{"arch": "unet", "model": "class-conditioned image flow-matching model", "dataset": "pixel-art sprites of 400 made-up characters on tiled backdrops", "train_examples": 395000, "image_size": 32, "horizontal_flip": false, "conditioning": "class", "objective": "flow_matching", "cond_dim": 128, "targets": ["colour"], "num_classes": 12, "cond_dropout": 0.1, "logit_normal_time": true, "norm": "groupnorm", "activation": "relu", "weight_standardization": false, "widths": [64, 128, 192], "blocks_per_level": 3, "scale_shift_norm": false, "attention": true, "upsampling": "pixel_shuffle", "init": "kaiming_normal", "residual_init": "scaled_by_depth", "optimizer": "soap", "beta2": 0.99, "lr": 0.0011, "beta1": 0.95, "shampoo_beta": 0.99, "eps": 1e-08, "precondition_frequency": 32, "max_precond_dim": 1024, "merge_dims": true, "one_sided": false, "adamw_lr_other_params": 0.0019, "grad_clip": 0.5, "steps": 4000, "batch_size": 48, "epochs": 0.5, "lr_schedule": "cosine", "final_lr_fraction": 0.1, "warmup_steps": 200, "weight_decay": 0.0, "adamw_weight_decay_other_params": 0.05}
Rows from block 2 of a small class-conditioned image flow-matching model, named by matrix and row number. Rows with one number belong to one channel. Each number is 128 + 32 x the weight over its row's rms, rounded and kept within 0 to 255. All counts start at 0. Numbers have three digits each.
After each channel's rows are labels from the 100 images, of 14976 (inputs lightly noised), where the channel reaches its highest value: "colour at peak" is the nearest of a few named colours to the mean colour under the peak. Only what is clearly more common there than usual is listed. The data: pixel-art sprites of 400 made-up characters on tiled backdrops.
# convs0: first 3x3 conv (model.enc.0.2.convs.0.weight, 64x64x3x3, each kernel summed), inputs 0-63
# convs1: second 3x3 conv (model.enc.0.2.convs.1.weight, 64x64x3x3, transposed, each kernel summed), outputs 0-63

convs0.21:203122077124148095081107128172159124159135186149117155138122102106108121139149155194106167090098099110164149107154084135078087117152118137119133123142122176134141136128112095160146113236064138
convs1.21:103154175132085165142101153151089158097106141107180135149153163097193118189124123086126105126203129114094145112149162154065123163122049121138152103136144134104125167105188130134106088113192116
colour at peak: orange

convs0.26:127126142117115146156106139147093148110133158150059178061138102190140164129126154097161145176162148130107144140092126172141093143113107047122103101162157138072151149059125115121197096137118187
convs1.26:132199190123158112153125107109131142188076135100127200103123141168098089084130155120136091137133086142119145185223096140137172114085158064120144104126099139119154105153120132134115141150118181
colour at peak: yellow

convs0.59:159103151152118197183074169104116144130126110123157101104152150103139139104117113183160136088143124120087152204164147153114164082142107144069081105106144126108159037092150093162145123122112173
convs1.59:100101107131124133120132116163154120113152103126158208144107147127169132137164115147132089172121163060082135112138166102047201154179132119109094155090110112132105162150172106177163057154143122
colour at peak: red

convs0.16:097173167127127179066102085137110157103129101162148081088100160118115091117146117083213132094162083129110090147168127087137174113145090117141147140130100187109165105086152172154114117183117161
convs1.16:105148118131130189091109110090106164190135123135105114110192080128130088146146117130076126093165123123111061124091152135093054110128154114182112111175145113103085112145091124121043160142080145
colour at peak: red

convs0.55:154098153148118126130130164089164116142140069133149117031143128111155182126126122124126148206102131121118139179109172202154115091129130083152115141148153095120170126091158162144193079106181128
convs1.55:143127132113141134098155105136106123102155113160084058154189142084106155158177142104142133145113162104107067096129122119140042174074155195138159111166139170116136143135176107123082154170177109
colour at peak: pink

convs0.25:163125157138129166097060158108141112063051110151097129121103165131088076132146120152096097145149150166179141176118126141043177156148104136105126086131110162085154149163133148106180130134102091
convs1.25:090109094149141179118179157130192117114171126139095113149158106113120149134140156131134106161138121113058118085130098118126189170166150168152105172178132113083059093164100157112213105129159142
colour at peak: blue

convs0.14:090164128150117147154146129152131121123107169111069082136132137068099056134083187094086150112142080183175132173104140085078145146117065103121151199123126099134142153086161155104126153138108142
convs1.14:116102179139152131166149080150145109099093097088115112130145129171125106170129120146112122026072113100124139117114162122155151106172094142089192154098107148078052137111157156152177118102111080
colour at peak: blue

convs0.17:136123158228122125083124207113141174135126099127146160162144141106140081089106133158054077101151110112085124138139122151097155152146139164154160117131121078148098097067165196129117132113106112
convs1.17:131192132120128096136126143161096216137148113160125125097109159139101150197168115135106138171131108147136123100141122126144005140125105067132133099100093156168174152090142126120093137104083152
colour at peak: white

convs0.27:113097136156094090152125136199111087069076151225151151111104152115132135125175103137124113125091099152189126185103108110102140107110096102085158093171080127127154135086123089152137150186134117
convs1.27:089121080177106140154221169067183084124131154068191138096143138116172171139099128072106134190134162133111129132135146156116124167117207090120126097113101098114101138134135115123120132130140136
colour at peak: brown

convs0.60:090153152053113114081132135116150136159153079164138188069140121150089088159146162091111144081073110182150130201090154097110121143147142183136114122158148070133162127092152099119118172107111118
convs1.60:109107163124107153171142184113124070100201146122137128113111098127095122108112150148145054174112107088112132109176125143102164149124057068157141128190173135144137084160120101080127100177170150
colour at peak: yellow

convs0.33:129162118140168140107207137073084115101167169087152107140136086152101182075145155126123149152148131093127141087121123193177060126088099112063141141163160159156171116114157134100090107131115099
convs1.33:136083127130180125112091116150120113163098184096139106190158211154155128100168090172100115112150151104160158180181094128114130094096120148120139160113073150063166145125132143111176099151101077
colour at peak: white

convs0.49:142133192118125129165158153099120129149136095150079087128124119104113109107126147162118155170200123148056107073138126126146100112128135100113115035143156101205098111141166145109129117098205169
convs1.49:064143104197147141089143049138177151194133113165135136137122164127163170183108051110121139108093102139120138182112106150162096146142119144209102105109113133107136138141117141148123141133115192
colour at peak: pink; white

convs0.19:171146143117134096125117139120149136077172123133173158105137098182154103143136193187145106183113099065141110176134141110130143100152132109197082134156185133071141111078136107130080081126176092
convs1.19:144143154167108146115100119162186138150082115133175153078036157093092152109138180151133172092141076137114156174114145094170117087108147136083144099045132103128150151136127113171099120135083134
colour at peak: yellow; white

convs0.18:097152107123102149081125201138137108139152118096101172173141112142064121115166161146066156049141164147106139139170109087115082186168103066143131106179149163129096147121164128127175149103132135
convs1.18:124148109177103087142069076155182176157096101105145120032183197155154139134131051110156144130109156110105129159127140153098116144118165123123107110080135115151111130124093122136162072087111115
colour at peak: green

convs0.31:179128172100106177138162120081102138091089108068103120095184123074117195171215094119143096149109129113094088172161096131132111102146087151120098101114126156093156156121154113159143125144151173
convs1.31:084142156129123143130126092147081169127094168164173138137095187139169141107092114093182146055128162128189120127178115128164185151181152103061119094166125164109088098135124154114129134116165171
colour at peak: yellow; green

convs0.1:123096195101144109097112139191094132136042136088109127165076092079125115161126106130155139138143107122130115074090144087183189104106182166144135149183111112086142103115099155167136167143110102
convs1.1:095172122122088123131145154116206085127156141119133118084134127126137171110109113111140079096107118125200064121133118113065132199102161092180105158111129094095129113130093105073169176126064123
colour at peak: black; brown

convs0.15:120109139109135152148086166189151100171191190117085117147151094105156132125094157165083162119120102188100173091129086127158090154094057079097128170101131073116177123098139099122126108129129122
convs1.15:135156120159150066157188099092054202109090143050190124133103163145099110127097162143138095111150114137086153164119145165154176085128160129131124100122070121092109137121134129099091090157129121
colour at peak: yellow

convs0.12:129144099101142094093094135141134059158085183156190111136137129063070120073143158155157127163161070139138145146113080162135152140115135218140127128152105120064129137157160124128101152150095096
convs1.12:184093103143162090175122128123050129138089152055128115159080122092106107129091099101116126120120174112143116098105084104174127070114122073129123130061093141113092095154120165127125066142077121
colour at peak: pink; white

convs0.0:106113106099141136109109107196154092199069200116086066128096083101096109146132120129180123112091120146078102109097095148190148138093140139129148131173109113099166160099123138121131096191150094
convs1.0:148115094164136102155098161112158043127163129120093086074146127140105183119120089067145123072074098111098155137129151096127099129124148147153098165103138147111118089113078150079141140119029135
colour at peak: brown

convs0.30:186125163096130106129135042121116108091053213174106135146102137086098093133120100136155166086150164128153167141102119187091168172156096137129167134165161106107156105151125145106116097120103111
convs1.30:115117093048166143115162145161157124140175101109143096141151124127085166142117108041135105126103139083087109071132127144123114101156141170106093177158146156049087135122141133131118070138191159
colour at peak: blue; cyan

convs0.46:076110101148118150093142103136129097078143116141157113123171077087168153113192074164101148052178087072148120143090085117113167160149079116106128147145096073130150142156144109077115122120173107
convs1.46:118132151096105107120133118108136142179139162118113135170122147083094123071062103140148154150136149145091107044112104143185145118148153137105090123146105149076184196113155082145124102035124099
colour at peak: pink

convs0.7:136149151141116124147176130131080161084121156178164172183096103101175092137159104160138081118093154113184127158135103071155097076147120092150151074125138184160152158120173157167153131104142191
convs1.7:123179106103145130124176159066143120084170160142124122051173100207091138106113133092144174152142144176077144089170119170123163170113118091142101176135152093101101116119113104079093106097126128
colour at peak: yellow; orange

convs0.5:125139105172149149056129201120090156075126109178088072108107142120142125129194153066086127129148141151127131091137117105091115127100091111161132142120126124185137136188155198103168126073111116
convs1.5:123152123165115173111077090142197118150097103144124122107129128096131140127134101102151165108210108189148144092146149162080140192149176109105117041092157096150091096107093172130131138167109118
colour at peak: cyan

convs0.23:180162108085149089167084109144181098107115134187112151107161111149152117131084091123121150139198085063071077165155144142103122168150106074090126109151189166126119103173114108145124124130107100
convs1.23:102131121156089193155093144151134194139066124165164153126083178126114139090169148144129193088109100126159117196158143106148112170123140128133169123101137113120133191124182161156145150084191136
colour at peak: white

convs0.51:161138155128119154169149171176136170117105132160097167116149123155131126129151130148184122186180117111117166153144192130084133141077053072058132149181149164112104095107127175108145114097147170
convs1.51:107099107154132130134154109135136034110191139183085108176167120130161174130149101149146132220148192117100103096129117127103102200138125150144123108121178141139132148168136154122082137170148100
colour at peak: green; cyan

convs0.62:096170128114063137129114096087038135121152114155140152130107152137110139137128048153156121147165155125181106152185144049106194088115160131162147141196118133115133139094154115116153168120109138
convs1.62:160120147067139126121164153075144128161183131172153119168075129104118086124122137154099121202145091106098122066144100136156100107160107116109113193154174079096131116177123075186135128131169090
colour at peak: white

convs0.36:075152174150137136166086095114092129103160163160120141085085096137142122121131155167119098131118170067117118070115145102171184074131186179111127122140118132145121115054156059156107164110081127
convs1.36:152068133185141155162202179146087099111169096122153105129167153144126127166145151145090120219108096122104090125135103139118151173106189142139150128098171106065138181151157102131106117126109160
colour at peak: yellow; white

convs0.34:103122081171114138107098195146122136076120133129161113187067127084132139120166113186151112132097114103125216087129182129132120084143154138117157125109105121162115146227147159111174145147115135
convs1.34:132113130105140110072155110191081112145177141157155095138196124111105090131164114108133188177160153140160137192175061108131108104142149116150160111151130198125180134124157133077176126093137108
colour at peak: blue

convs0.50:084120120142136115157134157134103199107122133135092168163113114138150083188130148192163141151133130176125140162123173068040112142101098062106142106126155132132100152109123113108174153157183187
convs1.50:124157140068115127116173199158097122092204162168100090126161088102064174084103130106124114144149102176105142140132081157119158143085109108100153109135170145143143102188131130168114114179170122
colour at peak: orange

convs0.22:071138106120116105192096081123178174084130110072171146121134134126128166147169148125114150087171103114154130169195091093129137144161076070076101144128124152075177151167118091091117128144128154
convs1.22:128136126130087135113076133109082084122196187157135190143109175090070128125133131105130149140195130161165129115112162174142071088144123096101153115147126143200069105113085122124113144174101157
colour at peak: white

convs0.13:084131158146159099182153136163105158156113116159079112151124166126111128096154105132128115143110129167159177142152094067116091146081126067104112138068107108097164059121123149084167123040172137
convs1.13:132179060173137132190122111075116123187094141105113117081080155179090137135138053177109105149116078150123116160152120146171173154115165146130176112101146136104124115137099144178116141061129124
colour at peak: green; cyan

convs0.4:102125108090155153120122119170150109148110187126110092136120141072117121128116107086130148115079124160086075109081088119176137120130205130156151103093065184116146103147140209122182116191134147
convs1.4:173121127196114081124087139126158096129100082132142067128126137117155133116130125072149128064120106109141208190096163080136124099113176134126069179109116097105113132086102141158109122069087104
colour at peak: green

convs0.54:076095137144106147178064095143129099148124078174143111149156126086089109180121134177111170129144141130155105152163130179093139165120146050061078101162161116127134147078171159124169125112154112
convs1.54:097106103093122126107160147104112101108174136077113133109218147110106169092110089123106110167136143158104067118158084119152066160125153135142096106189130136163060107129132069130193154166129143
colour at peak: black

convs0.42:101180150102123117106101090130153110110107163161064143179101157124165154107068107107133159064136152078156131134109092185078171138210085128114135135123087129136110121123104088130064139170128098
convs1.42:121142197092090131103167164104170166102138103089119094124156066112121113118066179123143147153164093154161174090086140085153124097134101169106145132158106120130169140085115079156169069095159091
colour at peak: blue

convs0.11:156106129138100118110127131173104162052131089085169152075073164174192131112157091110163120121155164077179110118134109103081150101136115098093144103132142070125117150125160059133137080127128178
convs1.11:141169123139073057138131172109113076097128122171086135102129115125082134091102188113164180172136179130179193126161159158126096113086110143069116067117145155166170130123123159118104149150119136
colour at peak: white; cyan

convs0.35:088169161125099137163104195109136118110170097120133114136106094103130087177148102181092099097147165159164164097106092115064201120151142124120063121121120110153111149099130112151133177140054177
convs1.35:148041148183170117059146132119122138183194140130122107144136142125166178135142124164142178105138094108126114133102115094143057104112161098163133134113123167097102152157077072100150076097154141
colour at peak: pink; white

convs0.56:156144114158099095180162128133189160118097152165142093147102121109155140094116161200118117166149154086065106134110095129133190109072076044134093096121124148142078175123139170122143141112100130
convs1.56:182165102092122149128096153132131125168113167117120188169150082080085150096144146050145162089097099163120158124128176137125127159127170050101101193132172158119082131095151151156134132145158147
colour at peak: white

convs0.41:092153122127166140110096110128093157082043102090186080129183163131124148146120121115144131118103083195113138169144153109186126168065105124170123167172114134169109134095147166108131155153183142
convs1.41:149170105150140118141097146090155203176097142165147122114168163173105108089157137205159128095142096163057135135150150090145136083097157068126123142124124138148077080144120137175133164140175165
colour at peak: red

convs0.24:083112131111125127146169107124163212054052093077154113117128195160108144136107105125152169145142102174112097110172157071143110129094123074139121102098113159105182119122119154132107137178148149
convs1.24:129124121170150163086055124105199121202122172114160090143168124096142156149144123142100113044183162159193146167108113150149090112128170120138131121127074142122102118103130137140134160121076168
colour at peak: red

convs0.45:153109090071157117157091134127116046135106154150134052127170130118190184142151152115154115118128084164096105125084156115219103130121122130127141142122119102083086165125066155125128119176100122
convs1.45:149136100128188113111121090079143162175101126127136112140191165099087121097169089057152132078156147105085132088195154080186128109141182130120127134085135148108174131166105126128080145170114139
colour at peak: blue

convs0.8:038142173121095137136135070153131140141166100112137116147111092092112085100149094152140177134114127195099108104162100120156148122121129176135109157040126183112075099131144131166144190088128147
convs1.8:158099146106151138170154095118048101141053155124093132154097155162158108112105162096103106120112152058135124159155110098164118099141150088135115111191118148077146144123168195128092087192110119
colour at peak: blue

convs0.57:049146101121096124099117139135122126168140124125147150177167104125120120171108100163180176125142126176147140192100191128222137105113195130137112097112103176107086137112130117108115177142153179
convs1.57:143157106105116104076172130126144157053143098132082202080057157120091184138138205132128109183096118097129159113131153174136141183117093150091148107111139143158141150143102075115148110124143140
colour at peak: red

convs0.61:155084144085114120136102148146150151160164133170129164092102144085122127149127090131074113107144170151234148130086100167092120091204101125129105085128139146099078094122105129119078076098161111
convs1.61:099127084083101068145143078135109096092092143110104053136136130168089108103147111099108054119103178143047095137139116132144111131072156115166161117158109071158151082100150129148107114113108093
colour at peak: white

convs0.37:103102149166173146128100182116099176118191109153165159088124180139164204162137133119145124090086147068120155112151200155163123172136137154076124151135144174104114066141132096095143143143148138
convs1.37:148086143082180115106145110098149126126161125120191076120139139131069067047184118144123130160147130121114193185178123129190170109147179124139134144108116140121187146112128171152138108109095138
colour at peak: white; pink

convs0.53:152143130193171111110138177157121130154173163165086181128161159171103095104126163125170057175093133169176129117163160110161119110188140141116157130155165136124088079102144153114075167114166121
convs1.53:152065139121131182118169166148070069025156131094168085125191104093146157175138091112105144164134137156103151142126132109144110198113104154152118096128133139127145165170162138127118141147168117
colour at peak: yellow

convs0.3:117135129060218121115111120115111115129144120159103158146097142106138104134161092182094135120103158160162204145162075152119120185081152109130149141127167175117111148050127110063122079125116132
convs1.3:105104115106110133159097137124147126139141113088111071076162116116105185134135095068138138063124091130103079099103190135103120129061109062157106143157143134082128079144096113082154162149073178
colour at peak: blue

convs0.52:193155187120123126144154147112135145117109194122119113117116084113156139087104153139174162230177118083058095144125091133161073129143114088146099107097166173107140137092145136130150093130165146
convs1.52:087086126204127148086155057183127066114198110164067137123168099167128155170106104106108151094173100158117109115113139123140125173179104168138109099112143116144055148135112122140149144132131137
colour at peak: yellow

convs0.44:104158093121194078163192102098120159147102097121149139103135125129137121107142096177155103057137143115080140088179124125103151119126092157115093118143163150192086174067084144112171165180109125
convs1.44:106138125156069066147123164114065110136110167106100161195185148100129139160110158116151094200114107130112089178096110147092133179088154097115127107127132106089120175116188100132137159170169150
colour at peak: grey

convs0.32:079145122147097137122071171130198120118130100178131138091116184154145140099096095150122151138182099164138147125116086190147095152113201103135134090166128091116211117143143097157179108094106112
convs1.32:139107091139145098157114125166115119111143133068159109172203111120171122157149167142156143054085113096126109182167162080177090095106151115201141168111092103109134126095157127118132176167089112
colour at peak: white

convs0.47:122143149117085110089131134141071082112094140082141076091051143122157042104148129177138136103094100136135152118114120108200118097135088140128161122130125097135140166118203107095146102159178172
convs1.47:112073106142162133105095130099185159157101142135130142128197170181128136097098095067152135068135112125141157159118138131130095113157177189119094099160098174154070135116053094135154102153102156
colour at peak: green

convs0.10:139165166142068152173141177115110093110097096149073154105122124066156097160100180149138150098153128083138124162103121134029128106166127158128082121144109183136116067093122100094140127105172110
convs1.10:130159148072100146158158166152118117122164078125134129121076120128129118103068181179111140164074098165159154158142094150144169198180084139140136131098147151174165134151142107187084100100148079
colour at peak: yellow

convs0.38:043184119144117135138158115109143163116122112095094166138205124110124109143161126126116109159102084145108109091149104122142049168123158115135071098187113099139106185127143125212119133093111091
convs1.38:149108113102167128159138071147130140156150117086083107075054146169138075137094127184113126100174139089129132143074114099165124171094133166181113158133102123163134078141129156139093186080077105
colour at peak: black

convs0.2:178140157103134103119126086138204093100089136102145098155138165103155139100100106130171159165099133193137111078124144120148153133132183147139091113152080167119191181152137159216088120140098131
convs1.2:135163152109151174127070131144124077129139141105122158142136131120134155100176099158108135068136114119105118113139120048096123099116194115169072235147155101099081144106132176091115172116141150
colour at peak: blue

convs0.58:123160203129127122145120134121123094127105132079085062134139096084115101141104177125178144109175083168124102093154080113169110170102114146166124119117134148167099046102193156171151174140135147
convs1.58:117117165107120171115106138142130127080107098123134183158040134152146120112142055139132089159162116075140143117105121137127094163139102045124112183138136128135116163116066101081165087087183160
colour at peak: red